python train.py --encoder_arch="vit" --model="segmentation model" --dataset="dashed paths with two dots that lie on the same path or on different ones" --train_examples=295000 --image_size=64 --crop_scale_min=1 --horizontal_flip=true --translate=0.12 --cutout=0.25 --num_classes=4 --encoder_norm="rmsnorm" --encoder_norm_position="res_post" --encoder_activation="gelu" --encoder_head_dim=32 --encoder_fused_qkv=false --encoder_bias="all" --encoder_qk_norm=false --encoder_parallel_block=false --encoder_moe="soft" --encoder_drop_path=0.15 --encoder_num_experts=8 --encoder_moe_every=1 --encoder_expert_mlp_ratio=1 --encoder_slots_per_expert=1 --encoder_shared_expert=false --encoder_patch_size=[8, 8] --encoder_conv_stem=false --encoder_layers=10 --encoder_width=256 --encoder_positions="learned" --decoder_norm="batchnorm" --decoder_activation="silu" --decoder_channel_attention="se" --decoder_widths=[32, 64, 128, 128] --decoder_blocks_per_level=2 --decoder_block="plain" --decoder_attention=false --decoder_upsampling="transposed_conv" --label_smoothing=0.1 --optimizer="muon" --muon_scale="match_rms_adamw" --learning_rate=0.0045 --momentum=0.9 --nesterov=true --orthogonalizer="polar_express" --adamw_lr_other_params=0.001 --max_steps=5800 --batch_size=384 --epochs=7.5 --lr_schedule="wsd" --decay_fraction=0.4 --final_lr_fraction=0.1 --warmup_steps=290 --weight_decay=0.09 --adamw_weight_decay_other_params=0.01
Rows from block 4 of the encoder, named by matrix and row number. Rows with one number belong to one attention dimension. Each number is 500 + 50 x the weight over the matrix's rms, rounded and kept within 0 to 999. All counts start at 0. Numbers have three digits each.
# q: attention query (encoder.blocks.4.attn.q.weight, 256x256), inputs 0-127
# k: attention key (encoder.blocks.4.attn.k.weight, 256x256), inputs 0-127
q.223:430421478532448395459506493547584554587513593457568583593545493541506366530633488594602456470487518516515467464432439531403589536472534506626442384558516568496466506557455571503562423408391498370530508526396502684418429585563549605434610442597506490460528571599619433560462432420551593500478470456487495533530532433469450462483464483448577485499511528439448446502417566506609428341604
q.224:468464498436374522510525520455503501518502507434521488488497501524478606479415523513465500523527522453492421527491609455500443413515538506466518449478497472495455570480564525476502504499514446391537599441461465404414432535566495552567452401359480471551460455489503490425467585402576439467504450564449544547507482508487532472522550560444439497571459513551506422498425539518511529398486
q.225:544535435376510527513459501453440536518589487531542477536542500376571523482502536507521577422642516541464468593577447490513441592462523601446419536500569503482589434520458490451463602526458484546572534475476453484533526434501480496424479557477599571469473475465519468507467459425446487499602479460493515362466478435497497540553455546489441465455442508469370502440525540449514505481492
q.226:550480486538419531442517538509428462523522545437530467459492543547384418545563417539465430502466470544480515499496564431569522395535475500560576569443349665564444591420517524532537351514496474552423459561567559511455349581626478510578522594490539543619437599485593541538564430507546467410480491568492454557538454528466466546575518489439593480483430495526499565505575454527510379538387
q.227:584566582519457472503422561416396395519548600580524509570392489468526432478433398493537600470475469470505515494487536535406380433591453419555548539428565514553540545368490484520419299508546505509535443496545511452578486558563461486598590436397552441614540456515532513521546472527541462542449419529498383492542467483451528562507566475443556353407541380594583486475462418482511547488536
q.228:579604490540518548486525543476510537627567517470499441494553460332568531546469520339434557440494542574474497501446489563461460473554551462522474525441587430471518452575537467499414451473490501499507468493507468432556490531537489363454460568482519496601489505489455408560550437553526522384526525421537513580483472489531525448497580533370520489497544567518474483507505483453515491499424
q.229:550506590523429439418499456540496441534494474562569438522479406503535462493541480531530483545480480369504546457459559490513472459485489594529444538493426469478564528511530442555475509489552453545449469528471516434513492490443550620470551512526494491523532549375455515493562506449522467551418573487499508538593529482412488507542510519436545527450546444520533412413485504469536490531503
q.230:429515466528499467491537448482427510387406556537454494490497486511477558522509419458520564479669427549475475585521529460553438497496531505546588399488475556491500545472515472424511414482503562488497556427584609416494560555492477469493522468433536485429528492507437402592520538468533479484536413412480458474503556486445489505450523568466549448536482432594498420539561442550513507568528
q.231:495546570488510448468512530453382447436524476557597560541498546559524469629487479533517562537464536552537542469489414561536525511555480469571403517495475592580474479409381575562521456553487489507519423498555553556466424487509478400565589505374592549519543540550478468494484424540535473499470457609552483570532534417528494487387483580518539488580530360531521512464457522532559543484451
q.232:563493560521499498404497603446433472523434628496469403452425498495451449563610565471496512467465504462546537477451528491494488478593434437515504482477534457510548494485558507477456401526564519371454453403512445545625480606519469544496536469599494498591498340458423508434472502501531602528467476519423398501543437563483572482518529502473536470466499527423442458535485452533434528478479
q.233:572377474490497629522534521459609535462429477535515581542531448517469548437566550575435444546562516405461450579488518546474516475421602536493480474520442509504520517505448548436492549423426431550562547608469479418457500382467605592477561605541489616499357570570423669566453555521383526531641613450552571424517473486433481474546544459461514492512413518561468569477437494397666494555493
q.234:570504491537513498543472465551459513593483481504448538485480452455589505414484427585427535476390475491426483497482490546482445490497607474610460589485595371488430457490551476470488399522488665494478608496412493497542476455505318590468534397594509539600583409601446524501441482484496435528477523528513472542500568453477478603493522427419426560473373637555488536490531432512564457459500
q.235:501492495529542424610429522441438574555474510502558432512395531464428520513396475477613556576504461468482501438447479496513416570493431454513519527461603461554420488538551504524521481460431573608490565526508580565547533515528462463489355428540500463478501562481547453507509440466523534631460530444540485497523569482490536581495549466455543529437601447509471551453485470531488550541475
q.236:373431397545552426496451476516478571557460451460446478448522417573525453457564542536482432569414480579562437494541497423520445553500508549447514488547526467428499468609524523608546498495425533486548582503512455481524504510440539545487486430434546543452553469566579506497448514521514467545483510490473511496508453524601396477555560529485435534466439534520550571559509550517529539565521
q.237:451510514560539468520473499472566525415429569492479471441540468569527573489607513437465495532511429560469412542514473498543451529488479528529445471606487500495547573503524450565411515511516493510493540402464440463560483488460504532486422467514461437451476469475490499500474451536506522553468388540542408542533425539499408404518493483522500524526614555559577534529454623490412429573584
q.238:658476570486483574520444681566494430481486471506463456585530500426503484519529557580584488518488549503459456497488540577486480493509404470584467669548449523551400468473454552448393468527536533570551469554558574543548530442472516534611402469525441533461463530516511695526407520519509527590547619554535493493530569468485423563441550518553575613493505484606568544526462446545572433558580
q.239:520441507482468466538547513508414482544603575477459452570446487590621433408506459624454411463482554375468440582524483466503536586490508508483492621521483476378483488519535539530470561630474438551462606504442506490442498485497587621530429440472573619497491454583438446426452530522501499492597571509497665441657440505523523412551473518575538488503449582605563589485521522545597391495512
q.240:448527420555514578448517508376421509561490503610472449512474486505457525499491539456433470501472453537526553526472580447541470472532447429523607499509442551366456478465489486496544446434487582500554610458480594415506489547540413463479522523436551517563593417500628539527484558425563461410516505470413500505425525492567540558583516497486450548431437579463475507654595473592417503554442
q.241:519512552550450491572453511513586514414514426491474522515474525578489523453505517444549466514524431505524446534489414476606475464553444472467590573453525543489432487539572507507465564484531508448538490589475488514468397507563456523502423484428522388470454483513567634519485378513551503488458511493535571528568532448566532447511532443477441498431414475512512492488529528499453464472495
q.242:460507476510451506500424484504492440466501486593479402449534456469492540557493480460564507663464501438446496601478603425538569419546494479465562562441488527429462502572429402632554491455548585412505435496537411418576516528447485539476347561560438480501540517470512589479562523479593518534413481466458326535501419512517440505629453406482565452484564443490469459525380521597457518515412
q.243:598517450533523548441491644499474497575510419516501491524481533388531495562447633531439574617476456472487532478508448471584464440448521542522529464538440413522577370536512612495560463471566449469450587470478499451487452467395507474496562497385411414508481531545562548499489522450555481428504495524538526458480593412550481555480625621539369699446396545544598470596632469548505458472576
q.244:485441496504541372500376463572490572450521530485447520566536504588500495563478541538453421536579572477513590460438501460482526545474477524487505464504392567548468527501515465516568542518449581491482525439504510532511501485544566476488535523461577533508402526489443522539571474550452487529492508522542529512495503497522505530477449522462448486590441498501515503538442476475470531503450
q.245:452454540458487400564517476477444564384530461495441412585468490612524506548487615465567510513656495401544547515488494559466488448457522589419475302465513578544445523466471502501527581536451499527438453530572338526442436448573592500482505549552575518383443476447453572442529580555523534579494493486481481571482500442512538438574515446448379479454482468438539508477446564445487499501479
k.223:465495474501475464536559451473549568466466438461490436503569452496511548528531534540505539540508622511570585491430589543413474533474471669440443452613519488460473497505447433498510452481428458497414483580515529591505575518543533577539587473575426553594497527447467552501474554434456502468510549497436537505502283530549489528485502557394530547478520533460429530422510448470605475571472
k.224:485561597476553535512580492470477392452431572462586605540481503442545485453446470475534532486548473581527429523592539520562496449488516439471591439466512439604484445405501556540395568439566477498510488484533452410578656420528535516542484446543541523516546487537489544465577557528583573485485418450592494570501455658511464484569471463549533545531564457412471491439525425520520572527520
k.225:551532422533572510451457524572616513489503497481444459522580442500503521568412542515496544437532539574565388472450523517506449594482544484615445549503526491402516557674493561474507627454397509501522424532352510506472365459565539513509528519586470486504474468501342411539439593521480525516493462530400528467382508413445610519380479581401542511474515606469467497524550472506567496586542
k.226:491462552607392581481521490518411480478530470490573517480413552515444527459573500506436604519465462555433515531575514417563520409600408488502476557524487508511490414458500448692489466543472585445530504471649518648500527563474472520482396488497532516452458409493622623410479466548567480563488587432585541537582487534480443557541505473502507573390473470553524513515501444646576451488439
k.227:507440479490450498636454454526394429559487443533452511445418447433456449445485399441519575398558479483515626518488414527458460411570504554451410597541586496536471563498534451561462492593492577573454517397503444600510400401485516507461498506514554495549500372587478522512621490548605418541687482466393555466512582576507527540474548471486527525378626564640500555454370469593583638537534
k.228:489513466476489386483486488536532500535544431569469534535511445516440518511481475516520524543516479507549577525464555531515586459518538548531479498565498468448471479552464426528479451506558582437491506553429469517530387597477507463528510507477471527462457462485481454512473510476495541523393511479543597470507513441498505451473541506457481558490519566535501468446460461516627482537422
k.229:496536531500532547548513485527503518501483571567560548496450545412460425502457544523507523481527452535466462491496509407473477418508572530581491530459465460482481465457530485484487535476531521449550373507476476545540548462486539572521542441531562452484553447436515501537446449466570539560532537532518532444502566526524508477476557528616511529412472420534459583548534524565503422523536
k.230:461440469474527539510494486528536423465506486655432484494530523486498530406391464487463562433487526556403472522475471470402501546537503519507549591451548495417509442548495449468418539470449445608441546376473515573543534489467474432475469464511367477553567459456335537492495614538564412518462447420471594387466460536508502473435469503363531534449634590530531521454398534438498512564403
k.231:505562499576497519508507474526465536483567531590523493468501488503389509578531462490510581516432446503385518468500466567486434512495361523457493608436504484460490492497425444570502580485393413475613562476490535540488549496531502526456399502435436517519507553434537511380581552488473397466487454405518492575508557413502536463522504478499582553512498485507524490482441572517427448556440
k.232:452476428481376401498500528386476441538457523439597551515415615446447460499397481523509461603527518462559554519460444517431497553451501522387413398531497531445491599469398458553506379530459581430422560474463487469497384588569551451409458444527489509474409461561702488472479430478462509478520517501497426609560515478520438559449464473517439520562478514551530377482578531541559611598553
k.233:557585538522523530490539573540504470548541469463534427500500537543610457490451521626495540420555614472513442540524500456447581441579477480530540507508465525470520475521483590456480602518585446451586431526532529554614523528446417479546554473511516430568574532445461538542445510482494535533435529516527589506489501477618486498460612588450554637396454545415474455513567494470379457384504
k.234:500490449482550551445428441581392456436510468538452465390423457491459479484442475515447612526401494545476548435503600511429620388555511514467489559597589507398403390466426460440546432593574561398469487495501445410528490383505515489551494429448601549500556423610428506497454558504502520521507498464459548491401540460499497489518520451504488527504563566461566630580447477424422496523608
k.235:416408540471543494487468496483476569632484515481408407511511521489445482562535500384479558470586455477549623371388556503493509486528563595497477509577489482453469520464486438442538377447491542543447459479448580531508497462417548607502521626473592436506568466520457477573563451475535502465552432551449600482494553509464504544566559565560374442424578520576443487485455544423545517463481
k.236:486567552563463472522459524469464520509537461423497442575580548483597479536484567552531412463492556538582482531543432464504508535540525492562469545548452453527584471532481567409487574457471449448531487622487469470455463569482568502465457465503568440478536524482596451489458519460565538526489531508475496488520462470512398570582533465629481410461407468496468519612486494483593558467578
k.237:389495583428544577496571468497551525514506539472446534581490512491527520495504528571487451511612483470516411458440474465490522499525478499487517516424453523520452511513502549447545574583581468523547491447476550545560481477506520484489558484485514577457604531462509392536505508524466598381420525491543532393436517586482483476536546572516537495438488526458381632500483499652490448557551
k.238:594475449483525565534579485563520513511552567593608398508446465506513454461467500579473530417597454468514508505420538472463501482466473515493494558468549524480448478353469545456488456556541372481496550428518550593588450464475567427578575572418541471557585445542442501643589437454512473517581371529488521542411592435527558456482569575468508540437548624462490523481519465469449501446473
k.239:493616694437611471413448449522476493425440602433660550525428442510605507477523503704569506466429544542645423441535593462500487486386625577594506479555441537377471434452449525467460505509496489368587469606550498460525467493396595588633627501542557491405435497679519462551537402468468553551551486520524574550444466417457411493507539624536453477525571523427488418622586569545560533453517
k.240:438492489535556498495408482459467445540514359533477506429492558469478462444466483451555381514449580435497606544455554477464553536538509408530499494532476530460536502540518451544501490477469564536448474410478466490447543517548446458496415564570388469540478395569481545385477474574528519504585435441420416517570456646516499608419445428493419459534448565602469463500382424431564593596564
k.241:446529468535560534436448546524591495482553484477407470522542484533489518459481537442434507485524501504448387550505568465530445593491528513457496533488532456446394530459483485486545565504547547495463553468472507446497502412481415461553490520503559559449508504469535372518565547544478519492479527542593469500467471520470547520545533583543467456506488466490436518504525511581471443591502
k.242:389374486509418583597469458470544439593375503496466524464518574617425456421466478470483483526610476444522531606500500459457547433510483386487526480555545394492541586472517438570490369531498560626506511481421522577465467412553467472475464504534474495643506438515431552380484441550522550546527550644399434461603474627547468592371600441514542553447483605644519531491484477481605566621525
k.243:509596503604508502492550484532550469560520489547493409514555535425468458553519555374585433458439504551508515428539508521488578488447541423514496398408497543488458486448493521556485589425555451502424462484528455481568539469600451481440441549545547447515460560473487442529509498541568513516339369535453492505456561466616603544578467425581438431504495512448505553453396523513442591506468
k.244:456472568516406488451543484539558512506588556519572426618585496551492506399473470466513471549503442529406479504537516473438443503543444558561536471458483519540532501476384552551490494484479447470529452530568462470584503631550463557417553430489501466581489527434484596579477514556516403515426409441474485501548401484550453489531479469382483527503471427533531524539537555538462504441477
k.245:358536538475489510483586540490513525606463482512495513495557384528547533389500438432590533540513468461494506505563431478436537563414414490530588473579439432599518498435543435522529489516565543581497531551497483346526438528491449591489466501540595488574543528443445583527501469656510402547411429466543508588549494520554528513477490506380468487531479435511411518468469632515362531491444